From a checkpoint of a small multi-label audio tagger.
Model: 4.93M parameters, log mel input, arch jasper, norm batchnorm, activation mish, depths [4, 7, 7], widths [96, 112, 144].
Training: muon at rate 0.0077, 8200 steps, batches of 128.
Data: 39062 training examples, 26.9 epochs.
Rows from block 3 of a small multi-label audio tagger, named by matrix and row number. Rows with one number belong to one channel. Each number is 500 + 50 x the weight over its row's rms, rounded and kept within 0 to 999. All counts start at 0. Numbers have three digits each.
After each channel's rows are labels from the 100 clips, of 14976, where the channel reaches its highest value: "peak on" is the class under the peak; "loudest" is the band of the loudest frequency at the time of the peak. Only what is clearly more common there than usual is listed. The data: babble in 24 made-up languages, each with its own sounds, syllables and stress or tones, from a formant synthesiser. In brackets: how many of the 100, against the usual share in percent.
# convs0: first width-9 conv (model.blocks.3.convs.0.weight, 96x96x9, each kernel summed), inputs 0-95
# convs1: second width-9 conv (model.blocks.3.convs.1.weight, 96x96x9, transposed, each kernel summed), outputs 0-95

convs0.89:509723528452513491491550468537517492460437542528511481484439519509530570431523568519547453558520439450500530525539478477514478563512526409495534498486510490487470472521533523523532480528477658522552443489511449506519543446511622449539465419377444505484535570536530531435545491472577548456
convs1.89:482567545585495480503433480544360563535489456451449442496619513385589486547395417495473502499553513457476556564489492516484473517585482555541507514498514532500523471592471454408472473495503471519490452459521520588498470537423421535532522541513611611497512523439477468565556479546469488540
peak on: /ǃ/ (31 vs 0.5)
loudest: 1000 to 2000 Hz (38 vs 4.1); 2000 to 4000 Hz (26 vs 4.5)

convs0.82:534496528495519497587494562452467457467428466519465497420520461564394455477500528460528559501518473497479319524570513423528383514432504541392456513503509494423551482510492530503525476482493462472570476539506456423450511468415565420501435472594485436475410519551446467593492519488444458515
convs1.82:501531392434493508588565466410514438466538455461464456498553544494413456480461536419475498520479515439544448461584507529487486483603471462476523551472528476532523526427512501449498495546419574459519516531475547483556506541570363493547451482533535538421469421590452457353548482567492529538
peak on: /tʃ/ (38 vs 2.1)
loudest: 2000 to 4000 Hz (46 vs 4.5)

convs0.21:437565517499477463499528505491510509461462463469458521523525385547519464522497571483528436401532477474576527614527489622524494464482520434432461639550565527451420512470527507549557481328483494456540443527453466505479418565576519458529521471454467505550471517482426421471532508540465528458
convs1.21:555491509494486514515509573515503439545506394587462508395523639502423550572526405507407480493481496472463482522547495442486547404461493451492486456528500435569587465579558506520498438624534491525368524558481515522509501452498520532497435458433530450491536462506494572515540417432507554517
peak on: /t˭/ (29 vs 1)
loudest: 4000 to 8000 Hz (29 vs 9.3); 1000 to 2000 Hz (26 vs 4.1)

convs0.18:495475443493514518484461461437533480386442519492515486539543464455475568434405465440481471497479558452498481514486503528581467568479472536507463489549539575492525592523466533523493428458524458541452521522481448476513488427490532501462444537375514487410537436378405392413540471526631405507
convs1.18:497468478506493497445513532629549500494515568433541520498566512458532344490540539549525526452489434450519525496506584479528525473424476534471516439404475475578490474381502525465475475454622505527482592477454509474523502453521417474502439522549516558455523512401430513588451514504508371545
peak on: /b/ (44 vs 0.7); /p˭/ (31 vs 0.7)
loudest: 1000 to 2000 Hz (43 vs 4.1)

convs0.58:504508534504490501360516507464459532587505574427456417446532487479475480465459520551417517600496508523419522365454484478529433475577496513488536524564484460491425374554515453573508498485518473571425439488503532435480544516511508539379527432546502493637517475505480453494562529489479502551
convs1.58:488432548508590456544482531529577411418519499477534476510453491526452524505523520498510546473408396460538515534517492513491503431405430452461492508469475549483540526532552524426618504550450464521463597522444461514370483521537498550478460617457471463465430500449607535502580528529472612457
peak on: /x/ (32 vs 1)
loudest: 4000 to 8000 Hz (37 vs 9.3); 1000 to 2000 Hz (32 vs 4.1)

convs0.92:549552530489543510458512465565498481478519549487477361503483565491474473533520438504497318517510520489454535383535527526539459467518416507441438457481499531387478392428518540468481527574509523531454536551511576512432536539526529466494571525437551443523514537496513518539415532556526539369
convs1.92:465534410528458505518552529519598554594538407510407450509512468469544510489490431596473499565596476473518438557473512460524474533536432516529470488515436535519529489570525503440461452486490517476538503518461502558602507426468468568492410436465388544556459451498525623536403481419486441560
peak on: /x/ (43 vs 1)
loudest: 1000 to 2000 Hz (30 vs 4.1)

convs0.15:537424364507481516458503544520557411430512550439511451431338524449551536488467502479505555432531489466413324540503558488502467480518450469447423406451492499490528493526488515481517494404449394519470459485413484475486493452449521498547523462500502494470482507529418440531492527525445501478
convs1.15:513437473524480500429606476453457468484449529452496500434391545514524506474495510432555464510493530500545548486522482506512414520534524521512492441550527440501492482470506493511558480480497320584437595506511475412454495501367336508525558506577447557517405514486519501455463444546502489545
peak on: /ç/ (35 vs 1.7)
loudest: 2000 to 4000 Hz (35 vs 4.5); 4000 to 8000 Hz (31 vs 9.3)

convs0.47:533474503459444542471588395465465401440491526501498541503420554510598474558451513494556468437481509528534496476490492552520430559554578479522416612361504479543442579541554499537484482436431450519429534459438410528519474423461512570492515581576486473482493531564456503509481475557488557556
convs1.47:475522531536462501409528406433484535541552523518595498419424423445453480516445455483424510526486520531398456474478490488574467526511429575534470367584509441502506522465467515492562524584500544548534563478524472492503495454456502406437564418448447446517423482556597511490563558493527485411
peak on: /k/ (65 vs 1.5)
loudest: 2000 to 4000 Hz (70 vs 4.5)

convs0.14:476507476501506471456469473487522609533529569497496520566495561463510543501584528519540539490455592465424658523442488601523446543429488482555519469528523506470532480508541487466556453492444415527467509553516501554514446498507541488486529467404442470465536488274455488395499467498514474516
convs1.14:521443585541486503530437542468488424524538461580467478470522460454573493481536429503441483513531452522535572452498534508596569472567490530499460507510518475490556504479514475481518515502737554492463478498410439623498534475509517523514431456410463471513440541373507464494504560441496472510
peak on: /æ/ (44 vs 2.7); /ɔ/ (29 vs 0.4)
loudest: 500 to 1000 Hz (58 vs 20)

convs0.51:517424615518500456348525544503501464460479497516521487414558429495458480536327495480432507460533492418497539511591464434519501469492483487509447456510484542486501507537478475498509499525576533489444501484532464558559519455460471525561351476527492555516472492377437499383538487439546491512
convs1.51:521456481570547521415494554531433603524521464572463465478558521493513488515644509519569524496512594498500563477391526525555509486553491470491491561497532543515492475398600482391566482490625437506543526477450456510506516542465493607502510500483454417473475543405521482411505495420514488565
peak on: /æ/ (90 vs 2.7)
loudest: 500 to 1000 Hz (91 vs 20)

convs0.36:457538527487493555624517538521487574447420450493467485420486535452572586478497393532533495432544589491485456503464544498445554532541544473430589444482473496517491525531456474558492482429579472478518526517495429476437547515465579457487477495571439618478481462611443565566478496452554523391
convs1.36:502536383443593470534567385453393474528425513518504524520491490483535461529542555555462510447484487507472554590480465492421532422441494501539487570488454450495545535504502565510501512543458564492545445484458580472549422425496508500572562631434515566537600599455516464484487486571524532462
peak on: /ǃ/ (60 vs 0.5)
loudest: 1000 to 2000 Hz (68 vs 4.1)

convs0.37:477550541501448532543567542444471404552487439512466433452499388550414521394484532546586585484485512575455520415566514475442459514461599552517555467420439519487373576531492494441547490538489486524520468482481522582524502545477499459485505529451436432523549515510468398557597485449501487522
convs1.37:516441439523547539482442480467496676420486564511517453552504470549569474453488468467485569585405528424500370524563487550559511571535484418488461482594523545500464499488437439478492493552478570469513495514602507438548516524428499531500502482529509527542418471559522512359467528528510498510
peak on: /ʃ/ (29 vs 0.6)
loudest: 2000 to 4000 Hz (37 vs 4.5)

convs0.42:496412535536522519552447605550537494495459484496590486502478363518498543485483470493522556550344545506483493525508510510439528512539523448543498460479415570537491561440464466509560438486588577500515542507539623525482497446530515497510519534534449449549537314509472487479542468484536495589
convs1.42:543544544512600501518493644499540539575543534483367471563447488547558490521539451486518534548389476506549569428549485477497543495549472559426491475581495439535409520474524477532506463487457512412492530506433669518460495477461491493459480557488548466574453472501528559498478592454524489544
peak on: /ɝ/ (51 vs 0.4)
loudest: 500 to 1000 Hz (60 vs 20)

convs0.61:405504517514525488450476552469565407547519480422514455456466557432487547476581412500463368543543515499497457517556496489523428567478373511433503488406573454504474512491452476514533592573506454515508518472572446514513571527504490511601476433477566466528494477466542400451396504498453520423
convs1.61:653542457481421482500560512481491501535492569524519551635516538574406388444458556470459418407491479500495476449577469437499579462518570479511592504488479558534596463521524544457473465458489488450447508502404539539503465483453485520551555500508445519586471474412500525571560522496472493500
peak on: /ǃ/ (89 vs 0.5)
loudest: 1000 to 2000 Hz (69 vs 4.1)

convs0.39:474575475516507505479395450491483530473506614557502510350566490555415645509500437515544449472460525474542566545463498457502452503556510478470515585382525499527509556509537475444512456558540581509507455489509502524516505461412510502524513542458394560500360495490518504511553402479502478463
convs1.39:513520546427517472533633492463459483496519524414489522511539486452387413509525561644478464521539443465482561505460516565524423515519498539524515675406511485481528504512500479521476518477481560516629456410518517456500525487406435458508517506481472534526562445486484535482429606512504535492
peak on: /x/ (47 vs 1)
loudest: 1000 to 2000 Hz (65 vs 4.1)

convs0.56:576375476490497442511515568558528532472552583611455487522451426560462483532545585491466444440447505576545452485514524488490417500490541430586486474453537488470477499461524490485441455456568496567419522487553501458504419560454532421469545490442423549608503596519449437503583546484440502531
convs1.56:481437523509495505536543515571472485475475480532466463455509500433521570596556398470444497578583523505462586519633543481595535479545513529523505534528503609508523468542486504482400514422439529555460478448548495448516521529498417529532475472510579463357428532521469557501490525547635462512
peak on: /ɑ/ (25 vs 1.5)
loudest: 500 to 1000 Hz (89 vs 20)

convs0.75:508544518430490435563507514476488539495507559521473463438559469450452501488553534491461422511558484450513527405535515440519445560474510647534461452471303534419422389531469471529450475483460511453495529530484493450481545582591492534476506532542517434518490500466533485420507376536476483525
convs1.75:488419476533513440485457548466524556578481425506535516576539619508493491525533496497519558478466591536500455516436474573484504421527403456427511564537418434566564462468504522535550485545504512522520558463501470670392482488507520469500398454488605557521508474475559548586491530460515547485
peak on: /x/ (40 vs 1); /ɣ/ (25 vs 0.6)
loudest: 1000 to 2000 Hz (44 vs 4.1)

convs0.77:542639536528537443504473459693540502472487450456538609520476497507510444495569517545529524559523510433508556583487544458488453511439449527531508408575425499481507553494485445476496433465453525545437461525542521546545496506586606510525567419562592461511547513473505518497507519455482573509
convs1.77:484630493538506471495524566542485537502466452507454467478525532397504420484523429391424482559507554484503498528512450481524546489479487497451513488473559507493432506640585477528493517507535529461388469575560538557445498497622528520489509477447577601533461517430584509545401444556470527561
peak on: /ə/ (62 vs 1.1)
loudest: 250 to 500 Hz (49 vs 22.3)

convs0.69:544485431540427520508482458555522488492535442493417282525523488526499448495516535434424543543477498497498458371482496481516507491514454437438404545508462431446468401489482559407504532503509498529466491451478467554433506544512503481536567486442541529528542580493524369505592501513550505479
convs1.69:382462568500526442426501524457527511474511555534402483416472475589476537474467521473471607419535572489550487544539591507547451505495513563485456434479482590396503481520498545451549438518541415476511527530511426460480461455518510513533462542575459517536416418562567418474463543520412579534
peak on: /tʃ/ (67 vs 2.1)
loudest: 2000 to 4000 Hz (77 vs 4.5)

convs0.55:476450412487473469350519483553484584468483545519469483494470581517510498482367499488607528428470393508480510495420496595480533553413492530473510516506510483459561495517533492434432459492643496526494483487450522560537502496512464528508539540448517477498542481619481490667520490514520500468
convs1.55:472522545369621556485441551571493440536462589491531492519440482496447502498477578478476490479543542407456527405497590457492534505454484483571540470511502528552520500537505574462498579525335440496406506419551524554472490471504476532488537425549523511534454525564551532445534500531486404553
peak on: /ʌ/ (29 vs 0.9)
loudest: 500 to 1000 Hz (47 vs 20)

convs0.9:512466454494529477442493524520503324492463516538468447519482502524451547480487545506414454566462537532503455525468475481379461442509490499465412550401538481541402469439536469423576556447466425529489445430519520440499539455525483560470513515410489498582397555456477402396498524472475520484
convs1.9:501439497542436489494568475450505561474512504590463482538448466390548453548544417527524478466542454418424480447390521530605531537446559479551494506567465595544479526479491493513419479486539516446545568532447528493511561442408412460480405575596502533501379513493551546501556513506515534499
peak on: /q/ (43 vs 0.4); /w/ (40 vs 0.6)
loudest: 250 to 500 Hz (46 vs 22.3)

convs0.81:634485501485535515501345530516519433552498435472558557428468416473548439449428444478499576406467489561457430563506446505467518431460563569550522520520483485545428591516431512549555412479515481501473410501592507536557437508520482517534475573516476564513441508487496533539489523410470505481
convs1.81:434534527506468453509443511466461520494517504566492529508514484627452676471559547494498515485467437490469432486485529527427605471549446373452512558489461491490526469498403497477499454469468430553579504539434578483467466607560450510484555441597550569555544501489467482445454491538532468539
peak on: /ð/ (41 vs 0.4)
loudest: 250 to 500 Hz (52 vs 22.3)

convs0.31:486521420517403510582483514514519513454529540552570530535487433491475498479599473558525513528388642569550462570474560522482518579491482476569520526506536491503517489522563488472567418492530473556488486469517564457575476474535509485305549496475495430490564451494455480515543514515629524533
convs1.31:541508546495590507571517484559505524533468590462459474565466479520507524502538480504569452477369495590499531486504517466467532444474489485421426493484526443538452538462579496465573511494554415457460499541522645499531493520509485583484471595534444442575438385468585566518551493399481576527
peak on: /t˭/ (26 vs 1)
loudest: 4000 to 8000 Hz (36 vs 9.3)

convs0.59:505538504572538578524468517430485482518545438512484431497493452599508420685467526524477403471535526597440463544498451497480552456443505459515520522503602444458524480420460439480508565388509498488521425522508527486479433524480506449458466502505454474547487545488481679445508501505504489451
convs1.59:482525539463533496575471553456480444467511524541600545495422545477596415360529494533500540551509487438578524572490520620504577537408518540541565540445508520508611501407493506446524460460465562514484486570556523440425406544505466503449570509472500573532512473542480486512472445468512419540
peak on: /d/ (35 vs 0.6)
loudest: 4000 to 8000 Hz (42 vs 9.3)

convs0.27:484552525585481519502337473517473533495466614525460517407427514509485589509444457515477576484515450533489469545493460537535504439459469444474443606491452548512553461480512543434487528495447341493602480562540518538526495444458490345489484528548463439467517534481517485494508522459493457441
convs1.27:486468429542461507415456529507532426541515516519492495516423549620487493491488540494507483566557557472481613469482516445496484470445495447504535463446511487421475476555509515546454464540527612479515618597563479454527417433524542375564542497389472496473439455557487460492439427435472578527
peak on: /p/ (69 vs 1.3)
loudest: 2000 to 4000 Hz (41 vs 4.5)

convs0.84:408385410520500578502534467491527573477577547458487447524550426498502452447477550561556569453513524537505478456486457558453533398472375383453463489553473445531451451504559570459511533487527451426605465446411495483476504488473547489526548535456437453481471561498469440486476436543475567474
convs1.84:557465512419504504450530538479457423567473534549520523451523540498569493502595571396495504439432507544561629518565536495441543546493517497599461512385550523512459445526467436469540547494511526562415433491483485446482418537452422466508435505377491485522537516539504433487587559518488430463
peak on: /ʔ/ (36 vs 0.3); /æ/ (29 vs 2.7)
loudest: 500 to 1000 Hz (51 vs 20)

convs0.83:584486543468534439469409489466464537494541464528448456565511591477429514420527452496495411562452466420455536275550559493495526490586487440449478462485454518455479391537501520528490524397512498476467482555527544483534578519480557431502501578521483489526555507497501431520522496569524490481
convs1.83:416557523460415479580494514436557442524555499444474432516490491570583528427484504501542539477529530390545524527490521437535499563428458591564528495464459596417497514489404495438504444550540584543499551562487568474569465480437450492458541442481556613483554554487544478556413532450490466485
peak on: /dʒ/ (50 vs 1)
loudest: 2000 to 4000 Hz (42 vs 4.5)

convs0.93:538518503447511518513549456511560432483504559495434361557552456500475498542522556511488458521515519480523464397512483459500414539431415502460457553402386452463450358488509448412436526462537467408589532505545468508423547569511471474487480505505489452517470579514457390473427523481520474504
convs1.93:413448483532472503442494494500435552595435510582466490537493555501516376457473475553614561482565554528486401512447453515454489485507529452501461544534439430570482487457523513513505571526482502488504409460467470480428469487451456481623468511527552486529418404567540590358507517499498537505
peak on: /x/ (26 vs 1)
loudest: 1000 to 2000 Hz (33 vs 4.1)

convs0.5:499391451483525577473426520387534522503463522428476461422440431441493493484522558488492526465475472565454506534510558521463494492541481479435492646404472509487510518513525467547474475496513458491487470489517500448528513490407725427537461508414447526522436483515455477485491592462543509515
convs1.5:458502510539484479442537526502519372410472528603491530542432503551353483508524548538545476485514514510505472481417513492509529486424554511530510468570506453425457503554547546496557503497509528534557597398474498525514497540522261521494462506561472459478441525479559513537537481493507551514
peak on: /h/ (30 vs 0.5)
loudest: 500 to 1000 Hz (43 vs 20)

convs0.63:437459461492546406516468504408529549456492483525556457586490306541486482470532479555468491452487523514429498424503514536566532450496540501527477551500441507490364485503475406495420556473463519618522450507500428461546539581459461516465540413481554484520531444478487440539521481491425530427
convs1.63:510493581544395500487457487496482394593449488432516450445495507462480524544476493537575448570518489439480499523462423457468533525475433571519567423498529550530403514505534540422510429492500417443509607500520554434473505487457520445488387510487455572615439463487542456494528499491642514486
peak on: /k/ (66 vs 1.5)
loudest: 2000 to 4000 Hz (28 vs 4.5)

convs0.64:567507594503482545631463522495526339445466464436550524418519443541547498506562443481457507481569545470554434539669493429486450475519513576488501464543425519485438520518464474526490471450533536473462531564497461553507526498432423484562549512481567542480494553459435485423512519449438529481
convs1.64:482463553481482465515516530550507507565430507527511533529551517588507503486547587577513450503556568496451574467305487503525500520336523430562438471567556596506499492558457513474419532503459456480491549544542477516491476484544520496516358507533498497464447494525510497587502511607528505517
peak on: /aɪ/ (50 vs 1.4); /a/ (32 vs 0.8)
loudest: 500 to 1000 Hz (79 vs 20)

convs0.54:488494499496440477446580492500482458499512537517492503567464498456430535382533477507468365536598522462480455423507448346491488492534575539484386554438412556457479496435482500579448535495534535462503481455514461514500549472451537638600503496466499504514420497500509503464597487497567533529
convs1.54:490500500349557524551594469504466527450540578591456530457507563422492498450495421527457537435434510449568494495552591548537501525556502432497575355509398435482549490458479482498484543615545464488543496545504482502490487430528473514447444539496514487552476398566527551507491489432458473524
peak on: /θ/ (52 vs 0.8)
loudest: 4000 to 8000 Hz (78 vs 9.3)

convs0.60:542539498517496620538509505491519546483565483567498505567515544500475471461507467535469496485487521494452483507469498527516551606473443567534506538470415496329365405546489421471520438454411486582460499477479461516535489476506505503488455510443466419493528457556424363594491488545478411517
convs1.60:509402501502513522601477504502511474518460578468518513575416490588480528529445517501472577615508477462574518520460521474509520458446461457422471416522427548578611522485599450526493512475529482438476497511561527410413498489512533487540661517570422511485482465412472528428507503566492487465
peak on: /ç/ (55 vs 1.7); /ʃ/ (32 vs 0.6)
loudest: 2000 to 4000 Hz (60 vs 4.5)

convs0.57:502458463497500518558568495401486431516499507460477439510545514365421586493516399534476417502480529504458322481459456427485532587492542483457533528376507427561580574515517489526534460513525424486496457437495493443560476427448498504548500541471466554446482519468477534572446508455509467480
convs1.57:502493378477498540531510549414433493428530586564407535464553467466459550505481419470445533449569519527502446505563512453520524453580461418561494511586508394520540497510504499528534504608550470465481500441490446546488498578514466597470515486539428495370398464501550584529489541493514481559
peak on: /k˭/ (25 vs 0.8)
loudest: 250 to 500 Hz (45 vs 22.3)

convs0.62:471523451474481452321512453489531521496536546486532503560524550456466500505251512548496486498492352467516486517406509578527494471546512499552512498503505519520528525509473502456505429527483551478527478500538511447477506489541529503514425527410440485480537551417454485599525434495543469512
convs1.62:488465537437535532499546461535484516524490471511531472488496557513427497494410509448503471492470345475527514518437554465524500566465470504487518453497508432470521481450545506471573572506352545480457434550520540510491490549509506498538417389547428538492527553707564540434546563494472516556
peak on: /ɔɪ/ (26 vs 1.7)
loudest: 500 to 1000 Hz (57 vs 20)

convs0.32:502576468510496580483567503444484487532426318467489414466516554487542563708466543457503527496421485521529477526468468584495484438509477441465548495457437437574502547505562510617523580498477502499509494462516540451517483544475498487485505514496424510527449606461512471447489495456510526520
convs1.32:463545508426423483515402527477552442488501674394520540456569486510522495393489599557489569501454492514499506503515424490419476492464505475477516557506423507441484529483536536444620440506511482477518479502474415490523393578542507506465496515517462596422522451494463545556535502463494562418
peak on: /t/ (41 vs 0.7); /ts/ (29 vs 1.2)
loudest: 4000 to 8000 Hz (82 vs 9.3)

convs0.53:518566445561525462541453505524497408477563545540508527528491569555519497354503477540551555508390480480516406511486507590566468504467472521533542557577442512495431491548454403512541478515429481554571510554459562537425504462496543416549571556419442450477555471484555431587554515573483480517
convs1.53:534469433502490538516574478537508551524445418506578500461443414519489470554464609469480512541487607549471504504431415379477513487410500560517487407438476526396547499444381530583476469522454515502465522456542451474518493468537468522547505473533431483436508623506545478401496426503462516470
peak on: /s/ (51 vs 0.6); /z/ (49 vs 0.7)
loudest: 4000 to 8000 Hz (54 vs 9.3)

convs0.78:447517442521520450495538490550533448507486487540494447477520421526503469567519598487513457448319507549487505413498494500568449488511444540485451530476571421509494467460502447470477443493536561441495499505460603523442456476490480442420385549459524457480483449598442504592574418400556486462
convs1.78:533568545508566465559550511481504542464541468458535515509462461590524466534415425472549495554408433492568463534463525483459535447566469475401467538628528531475458496473502493410500473507403476582546499447475574408493492461485508470413631597512491496577511437479523531415533565475454472509
peak on: /ɹ/ (54 vs 0.6)
loudest: 250 to 500 Hz (53 vs 22.3)

convs0.17:520462573494517478492544465449536526451462590490566369559521501475491492474476500474491474506479526415432555490459515468523523622504581456564534487486401442436441509478440478470427481396473511515469497497490558437429538521494500461484508457490469485509452555491461338430437534524505427355
convs1.17:457529504534469545510493477518468461559496497479533549456465526479520530500507573528509494541641497498486547528511562583436503478455520613493470549484481494455392527524487519474497510513489520450541468497556459586410484480460484588672458549457542535457512496399527560483607483536455380385
peak on: /dʒ/ (32 vs 1)
loudest: 2000 to 4000 Hz (55 vs 4.5)

convs0.88:534542514485416538451523474509393491474406496429512418484511535469511492473506511511467479553523501481412488339501440521458448488494501490450443488450320459414365449504449511524522597491434494515446431472403491441545467546478508526503494459464504458537491504505505428527526497546441456442
convs1.88:497502553541530477548366502465563557474405500382423484550429518509481447537475540505566480475450471575553496506494488504500532566558504467549581541516498449556539510417515453563571543520505448462453504477455503572466520483476478416528560555589534584475521518457586546526550492434492643580
peak on: /s/ (27 vs 0.6)
loudest: 4000 to 8000 Hz (66 vs 9.3)

convs0.6:550450437485509466355599515453566482584507513494601418552548514508510492459434465458528541528468488485500502423529493393488488522453512522560372446446421493539444449519471445503435541423489570559582555468496506474477515557393464542504537498477491460506430517462432487530537555432544424514
convs1.6:557499538502524490487537525524510500532391546485512546469508411509488631491377545456442556469468495502439487447530507538592420539577496465472640444510536543511495497499536624509501436489468388519484561502498475478515495514535491460558331520457475544484549480562466479459509494526500446419
peak on: /k/ (37 vs 1.5); /k˭/ (34 vs 0.8)
loudest: 2000 to 4000 Hz (63 vs 4.5)

convs0.43:467443522492497492487454485498508473582511461503480379485510571510467511554562516511445597478469470494439520398431510482512428489515468548524430544466485464474449406486556470475483532521559463464471510529483551476500533513451460475517490485502511409591539546559516263424479515531410481591
convs1.43:517475501491453491510515464424469566389555561451500574448449425506540404490465516505518466491537528470516489553506475500461533489461524511502547511521475600477428423503469513443591436468479551558467541471494401528515449597572502552522589534470446533476445517466478399618602379507511428454
peak on: /ɹ/ (47 vs 0.6)
loudest: 250 to 500 Hz (55 vs 22.3)

convs0.16:499464516534481512540495504421529498471479461507396336478505492439470439522540553510423243479457523534572500386526449541510449479501514446506550513478516499511558545547515584451523575390480490503492452477516521523473484494459507465554539536509469469502482470494485562517483461498514557456
convs1.16:439501490567478468446416494478468446495485467399597507559487480549542510449532476478624475536513508466474513496463444467492498478514437462517480549531471398522497518378493571560402512582536507466562579551485487531496552516423484559484390442466567479385493530465582505495521576594525563536
peak on: /p/ (53 vs 1.3); /k/ (32 vs 1.5)
loudest: 1000 to 2000 Hz (35 vs 4.1); 2000 to 4000 Hz (28 vs 4.5)

convs0.49:529477436509490423488489493472421422466471560521561438552550460468452501443539536485499452538471524455515443366518403497494539537474493515541451552504323417356398477468537527535497499481533504514462438487498511579508490523516533459495510581445516442550495532478495405478539518531586442440
convs1.49:473482583505474467517543441515595650618391484466445456498531484518492492538546483464581398463428492579522404487508456492437485455520512504505484477454502494574493514487570554470456550509555489484515572483441541451442442465534404522485435486594519544561427513435542449476463531541496549418
peak on: /aɪ/ (34 vs 1.4)
loudest: 500 to 1000 Hz (50 vs 20)